Weights of a small sound classifier: trained on Morse code for random letters and digits, with fading, noise and interfering tones.
Rows from block 2 of a small sound classifier, named by matrix and row number. Each number is 500 + 25 x the weight over its row's rms, rounded and kept within 0 to 999. All counts start at 0. Numbers have three digits each.
After each channel's rows are labels from the 100 clips, of 14976, where the channel reaches its highest value: "top examples" is what is common among them. Only what is clearly more common there than usual is listed. The data: Morse code for random letters and digits, with fading, noise and interfering tones.
# c30: last pointwise conv (model.blocks.2.c3.0.weight, 384x384x1), inputs 258-300

c30.183:529499490465478513481496540486527510490505503505533464502520512554495472500497490498473482457463503483495460504494472514479513481
top examples: tone: high; reverberation

c30.188:502520479467490498469521503481482514470488499468511525462479532507519490511493489501503529526483508449480501525514483528547473498
top examples: tone: low

c30.360:519508495465534443467513523475484500472493485521514509459506492508522540519540525521523527507502539519513493501512523505526446507
top examples: tone: low

c30.134:517533451501460543488575529484542481452451538498538475460509529521518488469524495529472474492491526473491474507517498481500475489
top examples: tone: low

c30.270:536505514484506524507518533500523520527511481495532448529527486540491506506493501500474472481483491499500478493504487528468537475
top examples: tone: high

c30.382:513476538474463447495462504507487518531468473490497473463448495521452468474478468514479456487512444500495451466473479497499490481
top examples: reverberation; thin (high-pass)

c30.314:514505453474509510457452517486503487447514483480524489478564497532441461551501537498510541486479544515498477541518499502515525493
top examples: tone: high

c30.273:547514537462507467498477533477511500532476476512540511442537505538486471517538523552499510509490488542531506496467479482524449482
top examples: mains hum

c30.116:526535483513515512500489522491520505467504513530526516481516504524504464531550526530512538542509524511502530510504505480526495496
top examples: tone: low; mains hum

c30.174:466536475520466528503582488484509452486468546497498546483467519472521461503562507496454484514456516468470517515526442465508488513
top examples: tone: low; speed: slow

c30.97:506520518479508504445527512469480520515497473498505500475513536503495490535511505511538573482461487513533497483471476560541464501
top examples: tone: low

c30.302:527506502512510460494507519482503483501475478508508475454523536523493501514527523546499491488492488498504473521504492441477492463
top examples: tone: high

c30.13:541533490498533530507500542509527514497512489514538472520547491544494481513523508506484497496457482499515498472519485494507526503
top examples: tone: low

c30.109:526533492491470528473527537483517524492493544465549523469503531528506497492514491515505511512527528508510516523514510529491453472
top examples: speed: slow

c30.195:575497517467487489486510566489529528515484500515553441474514492574512512493508513516492470464479477510513475495483478523482500491
top examples: tone: high

c30.339:546510526486471508511509540484538491515495510511528452487502515547513510497503498527500456490480496491499476504496499489515493501
top examples: mains hum; tone: low

c30.233:534472517468526493468501521525484519530494456472531461476506483528494529482482499505498491455527487505497480485461497531472482516
top examples: tone: low

c30.324:519498527448455509490493527456524501542478511474527460486515534535465441476475463516468492470470458504514450490456436516499503499
top examples: tone: high

c30.142:526521461469535520488521525491499497462499481481534489458513513515481510513508519521509527527529505513496527465516501522513501483
top examples: tone: high; mains hum

c30.192:520521475479488544494506539505539529486500524485532468518517522532484476470497478496448477480464476502494507461520478527481518484
top examples: tone: high; speed: slow

c30.371:555522491450478538479509564457529520509515510500564451507545517575498470510506500509472471478481491493493478487514468518463523472
top examples: tone: high; mains hum

c30.320:489500492481542545483541501530507504493514514462504502520516493499497528475496503473476506488431533521509506494507479550489527506
top examples: speed: slow; mains hum

c30.327:522517500501506476477497506477472480492478476496509506444505536503488484503539523525499506541502526497509517509496538474554491495
top examples: tone: high

c30.91:506465490509532479484495504518464539494496451476515506465464493499501514467498481505480499474501498528517485465472506545446494543
top examples: speed: slow

c30.44:509524438479483514453562514508508518431499515487520466460485558511506498486535490529512509515516516461465508531537496500525496461
top examples: tone: high

c30.356:516491511518545457507531505503489518504450475533513491422509490509512539497544517526475497546482528567535513512521513505554468492
top examples: mains hum

c30.297:483485529471512536469501491484503487549499483471499489523512487497443452476476486492453483489461486529526486444496466541489485509
top examples: speed: slow

c30.47:491436551468507481475491478482489470550542434454487447517524475495475535504467507470536511450521505494515463514440511537476524497
top examples: tone: low

c30.12:491511476463524544488521515469501497476502498470517503513510512506512482496520500482493522501466508547519509450518468541494497472
top examples: speed: slow

c30.95:524525467515489474500479513505518487454476490534505489467528500518479460514533522530460484503473480492490495483535484459489507462
top examples: speed: slow

c30.155:538491516447479484472486541465487532523471456486537477478512491547470469471486483508475483465532455543527470457482491525473487474
top examples: speed: slow; mains hum

c30.213:535518478459500498486505540476499522491481492497547506463522497535487473484515505518473478488499483547535499469495477515483468467
top examples: tone: high; mains hum

c30.347:510498539487511481486518508467476533525477478497512523482469527506502502513524490515518522511508502507519504475501494532570466504
top examples: tone: low

c30.199:528486538479462495512487515485501490535499497514513438515505482520503515505479500513498446465521507476480457523482510477475523498
top examples: reverberation

c30.23:500499481512503459506477497467477445463479489505507534472471500498479428513513497528490513570509544504511561507539546463564500486
top examples: tone: low

c30.147:532499510462494508486520537469507533512504483487534486502496509529496489474509495520498492487511466544537506444514472541470500477
top examples: speed: slow; mains hum

c30.105:530498487514518492513512524493504484488489470541521466496533478529499507508516522506498492519498514516510511504508524497532513501
top examples: tone: high; mains hum

c30.340:525493531506463463501463512489506504534496477486513475518497526513444476475506491547495472536452506486530499474550438473574516473
top examples: speed: fast; mains hum

c30.345:499494505464551524474523506491497510500502501488508523490509508510476492501509523502497518504486534532518521490480499536500485514
top examples: speed: slow

c30.364:532473512477526451480489527531466539507485461496524476469508479522486563512501509517504518490538524503492485523489504524479466500
top examples: tone: high; mains hum

c30.107:544495552464440455492495541478494529530472489516538466460458523551498525500491486540510474479541465494492456508451518472491458504
top examples: reverberation

c30.131:520516474502484469506496512463492466447495494518524518472492499517544512551524527510526506525516509506507533501494539493535481493
top examples: tone: low; mains hum

c30.276:532512493484536492478541536502492545495499515471546496470485538525521536473519493527520502486504496525502499487492488534480451491
top examples: speed: slow

c30.370:570506539467488499520492553467526513539500491519549463507520500571498483501503508524483464464498479504510468479469486503483514490
top examples: tone: high; reverberation

c30.267:534492516485481482481484523524489515519514468498523436502488489532489519486497497509503480475497512477496472517501506507486515495
top examples: reverberation

c30.258:572531471495520491489519555507522500468486486526548459476519499551508520509535527535504490512508501513516505496514524491515499496
top examples: mains hum

c30.250:492488508450527460439466496483479547507485455464501495467494514496491492481485463481502513478479435534539483438474450532503487509
top examples: speed: slow

c30.365:476472567487486482496451467478475483556477470488465465503451514470485540519472500503504529499533489506514479499494519487549447452
top examples: tone: low

c30.306:510530465479536537481541508494514481457484500490511519465511511503500471510539518498480526515458522497485530511482507524513484477
top examples: mains hum

c30.59:475482516495487504505525478464469515517480521489485520477497512482515500492500479522497503503521471514516514474477492503536443515
top examples: tone: low

c30.285:494479537429477539499468506427523479566527494462505486539543473507437436507460483484479499497487486509525507474450496536481489492
top examples: speed: slow

c30.114:532507509464494498493490536477503494499501488516517477484540479532500479518511528508500480485501507491493455527458554463481510519
top examples: tone: high

c30.248:563494537475495488504501554486514545545479495514552430481503520565498496475503481543479471481475462521519463482477455524507489482
top examples: tone: high

c30.372:501492522455481495507498529425465540503489525518527551478489530514551544533502500498536511517555476478486522498454506528527456474
top examples: tone: low

c30.143:488471519489499507451509490473498465529487470500499461481522484505474462517481522482473481481480542450472473529488498515470513522
top examples: tone: high

c30.282:496493506479507465497505486469484487501464492480485523456506480494482436494505495498491504511479477544519489469488486472494476499
top examples: tone: low

c30.6:504512480510506491491472507525480529482490505482504540484501518495474492476501478498492503482484463537520490455503471520486486484
top examples: tone: low

c30.187:473496499476517531501542486470506481522512519472486514519496523477485475488501491483480496509448507503523501476483464515499479499
top examples: speed: slow

c30.272:546503534476483482489492524503512518528463502489533497486480513526495516438509480541483461515482440519517471461510442476549459482
top examples: speed: fast; mains hum

c30.82:476501503486514556479520483484483499509519518459489527534496514479489465492488480490508532519483514495520505480502473547530516531
top examples: speed: slow

c30.39:517479559456462443482461505489455533551463463490522491468464526515491525477504487537513508500561467530520495494470501498516443486
top examples: tone: low

c30.202:539495518478486502499507544482514513519512493518529448511516495542516521498504504512481464457524495478486463509504493497465511483
top examples: reverberation

c30.24:503537479494476501489546502500496506469472529489497525436457572507526491489523487521509493476505469488517495485473479500509455481
top examples: speed: slow; tone: middle; clipping

c30.177:524489562483475507496510527494490542560477502488519491518463514527516534505488461515498498483511466522518505480466467524499459480
top examples: speed: slow

c30.175:552547490464454514510504555472537541498494516498545504521514526548527475471518471508455470530526459478497514457538477494515490465
top examples: tone: high; mains hum

c30.274:498507497476471567513483496494543492510552520458498462559552491503455455523450478437492499478466465501498489454486484512484536500
top examples: interfering tone; fading; mains hum

c30.186:525484524453540479478492522509456549528479471487530488468504519524504534462502503520487509494502498540509483493478473524497467496
top examples: speed: slow

c30.299:491502513477527546505538497484502493518504505488486493544522482496481478488492493481486496506469492550544505438504466547494505492
top examples: speed: slow; mains hum